Weights of a small contrastive image-text model: 48-pixel images.
Rows from block 6 of the image encoder, named by matrix and row number. Rows with one number belong to one neuron. Each number is 128 + 24 x the weight over the matrix's rms, rounded and kept within 0 to 255. All counts start at 0. Numbers have three digits each.
# gate: MLP gate (encoder.blocks.6.mlp.gate.weight, 640x160), inputs 80-159
# fc1: MLP up (encoder.blocks.6.mlp.fc1.weight, 640x160), inputs 80-159
# fc2: MLP down (encoder.blocks.6.mlp.fc2.weight, 160x640, transposed), outputs 80-159
gate.9:128153102134128120146128113124132128155105138134121128142115152128123121106132126128128127122116128130089113110126102149110144129145142107132110119102116157148108096149128129128138109098117107169145135095121142111118147129148164121115128115
gate.10:138140099151190128153160139110120128155138128137175120123125125145101104097143109128136151116101156137128127157128098104124121125141172128107121103124097121104101128163175170110126138170076100091104128131094110114147133108104128125113129108
gate.11:140134128167099111128132080161128087147135137128134128197131114080154168076123150088126094101149109118128076109145130135158145127144128148154123123119129131163124129128127126150108098079130141150157155159108146113122100143124119047109098132
gate.12:112119081174142156129138112116111127101146064144114098141073177100143167071128130071168149149100128050122166182161144045065096110153129163128135083137132087131129128146096134115115147121152127138101134185122148117092107145125162160160081141
gate.13:128138128144103162128137134108128141141093181125127145128137142122145127127121125128139139114138114154139115128127104140136128112127129102134139098115128137132128086107132121138115158101130128155134117105111151122128123155152147150110128167
gate.14:118122136121061086121100127128105129134113138141133119128131123128094125139120130103151105086095142152133114097137121176123099115131138130126162135164106151135121128125143118163139142087153144087156141102132120076124158150120126116097127128
gate.15:115132147127129125157105118128128128131128146135142143130143128111128120128128127128119122120128140134152121103126128156146135124109136114128132137128095128130121131134129128119124128129128148131129128122154128111128128141133124128111139128
gate.16:099125102128123126154120129115139134140131143133131127128132110139119123135125141127128124100096119143128118126140127155128096104131133134110141120136135131158113128114126131128146145129149119106149152096139135097136142121123128106121130139
gate.17:155065182085068128079097094163076157085126076155172128097117073045130121157103152120156122151154085068134206164139171128128097083050122200159162180214192116105185175078103094116154123088195147118092082151135128140117092152140126176141091194
gate.18:128127128116128133146122125139140118128120119117117134125119128131128126125122128138127125135132136128134113132128128137120128130128136125132134135111128142128128123128120122131123141120117126143137128133128128123132151116129146128125134136
gate.19:126145115141131147106124128135125153085132115096136128176127133068114136137123155043106118161099159094156139151123127115132142133124146155123153124169136135151095123166120153135131144136149118137100127133137149146112120131147127159111128111
gate.20:101168129102143159143133120133179109123089144117038144168156127137170130070133128180134115078150123140111050095124097115149130094164128090135104137051073126133131112127131114154123130093102156172214138129113177125154103154124150094117093120
gate.21:128137142124151120151125159119145119130134136102122146130129125154131122129111119143125095112134137128139117128128098128125127147128158098122128118126100132124116113122116152135126135144128118128140118121129122116128139126129123127131155144
gate.22:132120128128128129128128128128132117139128147114133124127126119130100126119120128126119128116129128128143121141112104133137128128128130134124125132122120146128126123128135128151128120127125124115139139127128133151136128131130128119115128128
gate.23:104127098153149136128128130114169173127123193098122153140126128121099142154103132087128121134141100148137078131122093130136099124156168121091129124078127136140116078104132134144115170127121068131151162124123138157135198128110132103127106110
gate.24:178068111162138131091100127140146134087152069127110121138062125092149164134135160111136197216154170074113194145138136025115118126077076157181127171147145052070176152111081138149165120193127147148085077199146138161125112144074142174180089130
gate.25:126126121108094212091124127130127146091105122099183105112125164046097133159129125110124134144142089068166189184090145104142109129120136127145148126128126114154141125125091140099089147124105112127129119139126119136132114126160111196172138133
gate.26:112115144101128099131098128131123155135139126127112141115146119140102093132115141148133131110128144146128097108159145168093116125122113140132110133131131160108128133118129123128133123149131128126136133089158152121146148082128150104111128160
gate.27:121101133121121115124128128131116141145161122121130138111128108115093111164118145143113135127116151145142105102128138163101099151125144157117106137126097131120121137161108129128131115141138128114129143125149121128146129073123127122128155128
gate.28:123128093128134071163120121126128138143153128128127137128123152164098092155120162119116140097085113142128088123138094128105114137127121142093136127128130112130092126145128128117142141142131124139099137109132179106129149118106128119114130124
gate.29:159142084127177146154157132123147101133131124152123112134098143101131143126144109125113129161129119115129166154128107100107149134135148130124126106110135124121105098167087163124128117125099125148117104143120117114128117145163134145146148119
gate.30:122128132121126104123118125144121142126161144160129129115160109162124128126112138125139146089112135155096097091173133153104107112117087152116109135139162148115103169133123103136127129142131134118159160101110117107140132109100138100102111133
gate.31:119130120128138130135136126121129124140139127127127128125131128136127129128135125128141121132133128126128130139128136126109128128128124128141128131126122126124129128128124144132128123125118121121119129129128142118127127120136128133137128131
gate.32:147136128121127128136128141116141147134138100118163124138089128121103095139128147103128127148109118112144135127146117119128128159117155128117157144152111125129098128139157142128123108107142128122107083155141140148133159134138109138128141116
gate.33:180086158153108132074103117129129175100100090139158114143049142061121187135117133084109119167160121067127210176159176058120103117083094176126165189169155085099188139071089140126126145137150144123114087161150149178084110153086151219184067160
gate.34:108125192104088182103107111132059192131133119064052202125108103086129112125113122138094131146131098110153129133066129151146148137103161135182116127154075114107136131140142058097124135158165128133085113116173151126128108107202169189152121143
fc1.9:128144114120128152144132125132114168133115127124127121113133122124126119137139138128116159128120108140108123127123128128122137144137123114128128131134097128131117134153128120144128126130128109130115149128134115120128131128128132103111146127
fc1.10:112145149127112138092130112151109082124116121127128132148168128082128141150109138120134097128143136141131127116147165133146146127118128095132128146172123128146153144122096105163141118091130166136128135125138156128104087142137138144134110149
fc1.11:154145122156118123160148101131122114099113138136111128186138128109164173095104123083128077110180102116138095123157124135155135117128120126121156120136128125163113137114140128145089138071128176135108139142081128091106077189099138111128117117
fc1.12:121100101152113174117119121148127120087127085141110092149057144090158164123151138115089128169200132089090153175137137075058106132150081149154124136121163096119141117121044149114188140121128144180090084157125151111042076105142149170193111159
fc1.13:112118115129152112122119123160146120128152107143163127128133127118128128142140147132129149144114158128123137131136134147121121129123128143128103164128124088119140128151126127128166091145114118107101128128144107131120130119121101108141124095
fc1.14:121107146116084118111104127133098192102145131129127164094086085106094099131127146080121143119121128148149132089134149117077119151098138166138181121190119133080140136106147100141130107136185159109129110111126128111142152064122123129125122138
fc1.15:140139129113126139140131126128128128138126136128123125131140128145141128128128128152129117128150122133112128128125132128129149134117129119137097128128109137130133136102137128132105104131109135130127114123132128106141096139126133128128130123
fc1.16:129134144128119121125123125128128126130124131146136131132148112141128138128128142116128127100109115128108104121145148139154123121110127140127139137131163144136110139115129131122119118119128122095128144128134119118128128128128116128115127128
fc1.17:111192099140192101190176150088166093188129204168055128150151173196132130078130117128123140110102160200076066078099090142148176160208143075116093094071098159169052085159184157164116151120058126134183189090105137114154138115125157076125155071
fc1.18:128128122128150143142122134116128128117128128120128128128127128128128119137128144138112128128128128131130128138128110128128128137149140111135137111123114128124129128128114113128128128126130118123147119128128125143124149123128137136125117151
fc1.19:153155127129132138154166143104145091169112144139170079115106138171147146121128086121136132128180072124116148133150127071142134128152114112116143115089142141134110108128133128139140110128097128131130123132099102141127149170117089126153168122
fc1.20:181061128163089062119102156146116134124169082188215086091162097152142110142121145093143185130133158146101245125167216121070093110057065167135133128155204116060136173133100159114132095173158184061100128138125092123168117114083088123100161146
fc1.21:152128151085140131147130146109128159145128147113113161115130128128130116106128110138087099128131128150129110131076120140152165174134138102128097119152071156122142114111129147126116119144128118146119120104147119111146128129158137114110143120
fc1.22:142132130133128133137119122136114133132139121132132112125128128133124125120128125124113130128128128136128124142128138127113114121128127147142114120127132120125126144122128128110121128130128131138113113128127124128148127105128128130128128125
fc1.23:113157130168149150106139096147144110100133128128103163170157128123130158119128130127162108128134141133133089108128129147177136110128124082122113130110117128128128128120151113169107147100143138128153156109095122125091135198080118098135114096
fc1.24:066161129073117123185134123099131135188095172099130113128160119146072084152123126127126108069068112147152063058116078202170133130180201107118104087096112181195100103159176115138106133113129086090169163081113154126179165079173118114084167124
fc1.25:120140119160175058159131122127138079162193152138104159149132099189148120106107161148134132109114139198102074096135105139080171146104116119105123128108157082108130134117169137146141116133141151131122147113128127108138152124095135069059128098
fc1.26:102128139120135100128122128129123148142170119130128137119137114128111108128104136132142136111110161137127134127133120145099101127104123150113127134143128134118138129153127133128122128128128137120128144108128128102139148108096145130128128144
fc1.27:145152112128138145124128140121154122125119161117151128155125155131128134128137118117138133128128112128123103134128119123134128128146126107104128128094127129136098108129137152140119126128111115126152138128109110136102128176128120128155126100
fc1.28:128134128117130153128140155141128119121131137134129128128128117113141136083128126141103117133164146127108128122101128134141160149128128094138091118126116150128138111128124114138121126115118128128136128128121085144128098128149118117131128130
fc1.29:112149160120088115122100109147139123131117135098133162133140121132102113134122138141140123114121144157130121094118122147150108147116131120126150139120118146132138130090149128125110132118152128128134150110128133129137145122124123123097141137
fc1.30:117116128126112105112138109147114137134150128149153140110152108152130101152128122147147133096129166170094087090180134166111100119102111109122128157147129143101150173130122109129125145142150159116145140090128113092128155120109124081087119133
fc1.31:127128136141140131136128128126130116128128145127128133116114131116128124128136125113136128131130116128135127147128122138121126128133150128128128130128121146127116130128142128127128128128123108147125139128121128116116128128128128128146136118
fc1.32:128141131107127132130128120137120134140130138149123148128152118141137128137133112138137147113128146161114125097127166131136148134128120122131066128133142123093144143112127128141138112140144128133138163100128140119150103091136140129111098150
fc1.33:073137100126132108189134127143126092178149163109094155138173120172115105131126147147140131082069138194141068078101109182163143131163168101124122096135115173172065114177171102129116116117119123122136178091113122130155133120160137080094161080
fc1.34:167143054157176067159161145098185054140116132199225076138127162163127131129150143115147109073132140140109145126181131120091120117144104106110170132105180158167126107121129202159122117110107140135144151140091111107140154131033108073101129103
fc2.9:126124103150121135128097114137128101140157128130128122145149110128140128086115157112112109110116128153096134092137172120112109125122118174132109139129137148154127153120121130124116138113131158128128158122105134128146127128106141128125124130
fc2.10:107114119131103175130073113128082141128137121125084151197129114113147105114128149137108128128106149128166121082142135144129131142101155147144128113185119112101162157139146121128133117104180160171085124155154155134142111105142128103128117122
fc2.11:129137128143156132098136128161147093110096133155128192122167132153096141124117152166202146114128131149128099091155128130138128139122132093077149112089126114129153117111174097190098160128120125142133128126135125148133156144114076095091146095
fc2.12:066143114180155162117159130108157070052093159092093152172123174051122134135143126084155128144156162077231140167107092210146086124118135124122124131120105124129158149134163116167163177198144095106091150160116113156082161182122101146180175126
fc2.13:121128129160128127128131153112135131128116125147181113074145123173090128174140125118132135093112131144139139160150127113106128135104126143128128121112130139140118118081106145124107134122105112123128123128148148134109129110124132108142134116
fc2.14:110092121121092129128084115148091129130114148108128141128101132158128149127104149102116117145177100099108137128122140128148122089191093162184132136113128103134143159156125142078140113141208132124104154091145153165158128123128205148113093135
fc2.15:124131127141122128120128128131128128138148128133138121115155120139126138152129132117129139110128121128130115121128128133133122117128121131139137121128134120126108135128128134128124147134120120121128156120120129143129123133127128106128108120
fc2.16:125128128138107138138128095144105131128135111129132128121139128132142113128120153138155128122128134123128127096128146109128140129104128146128100136165132123120128163128127128124132131128133132132117128134140137105128142127118143128088146115
fc2.17:193180196148146147160127165054150125147120120134119113125170089127096053121186116154138089068109149171174093158155073063106143204109143055025159105130118193141060048067142136184073101063044120152177072150113134066137150110122092113127119056
fc2.18:130128128118126128123133133127128128119115128123128131122128130101128106128131128132133128133118103129127142122128127128128149136119131129128136130155128134123128138120123128128146118128128141128128095128136128128128112118128123133128141128
fc2.19:152099155128130086129142138078130124120145128150122093133142159109099115125144120124158126093139115116121130143144131069102110150102125106091139120135187132125114120126143160138115151112090124136141128121103126082101127119102098163109104084
fc2.20:140128150162135086112159076130118133102177138160218044101135138155133141135125121048160128080102072070116127123167173091139142094119102194130199098159166080134104164128109164117135132127113141106127094129098139104095072115071128097091094078
fc2.21:095128117122130146128161079140117120128165128132105125173138133123148130099112135124116082108116130145108081102139141124142118115130113131128128148131128162148101120139130117137118134093132149128140144128124121110120096146144137125135120128
fc2.22:128136125135126122142118109132121110138141130137142110128128131145117128128122128128117126123128121130099117128148140128123115123119128134143118121117127141131123140127130139128131125113128128128134139124132114121153144111118140123128125115
fc2.23:134128156085128138144083128127108145084057133110090201181128090064151094125131165169115122129128128151154120127072122182160133161120162104128141130156082160128129109114151078163150127116191128151115126188128122138111144128164130107127130164
fc2.24:200141224092087147156050128151104224188097091152120173142145048127159102115128161176115151107140115166080157092114165071167223159110124112150089150160104129047166116048137083108137042069147159181145057091183163187161110129161142097103073127
fc2.25:157127165109127110157117171086119202135139120126196108076153124161059068161161089165129123084106148150139122146130127082116165156121140106111151089129111128119080123116129145143123144133098125137115086118123120126135160086131114085088105088
fc2.26:128122146156115138098127128138150128099135116141125137129128147135131154112111146114128134125131124105160106104156162131153129130120117154142149128166145109134140128128164120125115139113152149142118119151111131117132099131128129128126106135
fc2.27:132128127127162123153124144102122161128130147104152094103128111134118104141144098150134136133104138142148146137115107123116118144143158130138099128112128128098122115141116128132133119145098120103128112124146111138128152128147126137133134128
fc2.28:130128146127119164128138114118110132167137128128119123175122158120146115123111128125109121129087128106107114128122108123128137104125141158146139117155136121144128131138137161140116128077148126158124137143128131085109128132139137146128123131
fc2.29:142099118142118136129129133134113078150152099160162086104126132165119131091124135146098141119127135141078149138134153101102160130119129146132091110123142110082104125128125150109119126130101138162127124124130129118146097095111163138132114111
fc2.30:105159128176106141109147118176129128128121136140096167153158147128129146122112156122149137128143137131134126108142165120139145126128099118145138110128120108127166142128128112143114138121144141138114114128132131122121104134116094139085126104
fc2.31:128128130123141128128128129127129143128133128128127119148127128117119125129128128116140128136128128131128140129130134128122128130114128139142123132128128129128135134128125118127141129135142144121113127136129129136127120120129117143120117129
fc2.32:147132128112149131146128127109095152132129175140131121117128128116116101122142104155124126121110151106124109133130095138132146138128153128108141138128140167129088116123132140128137111113143123126160127112160142106105158128145142103124116097
fc2.33:187130196081107161144096136130093246195123103161104132123169045162089092135115126191131123076078131197118115135134146068085255162109148082123118115167127149102107091059126106123090029082118128179137010130209176101176115081189149098115065150
fc2.34:140117142180134109124117182100088106099149100156151099100154085156084088179169084127171132119088114126140151175161104122085145150109149153098159118161135072113124144126135132150136133142125130113119114137109128126109127112096095124140135091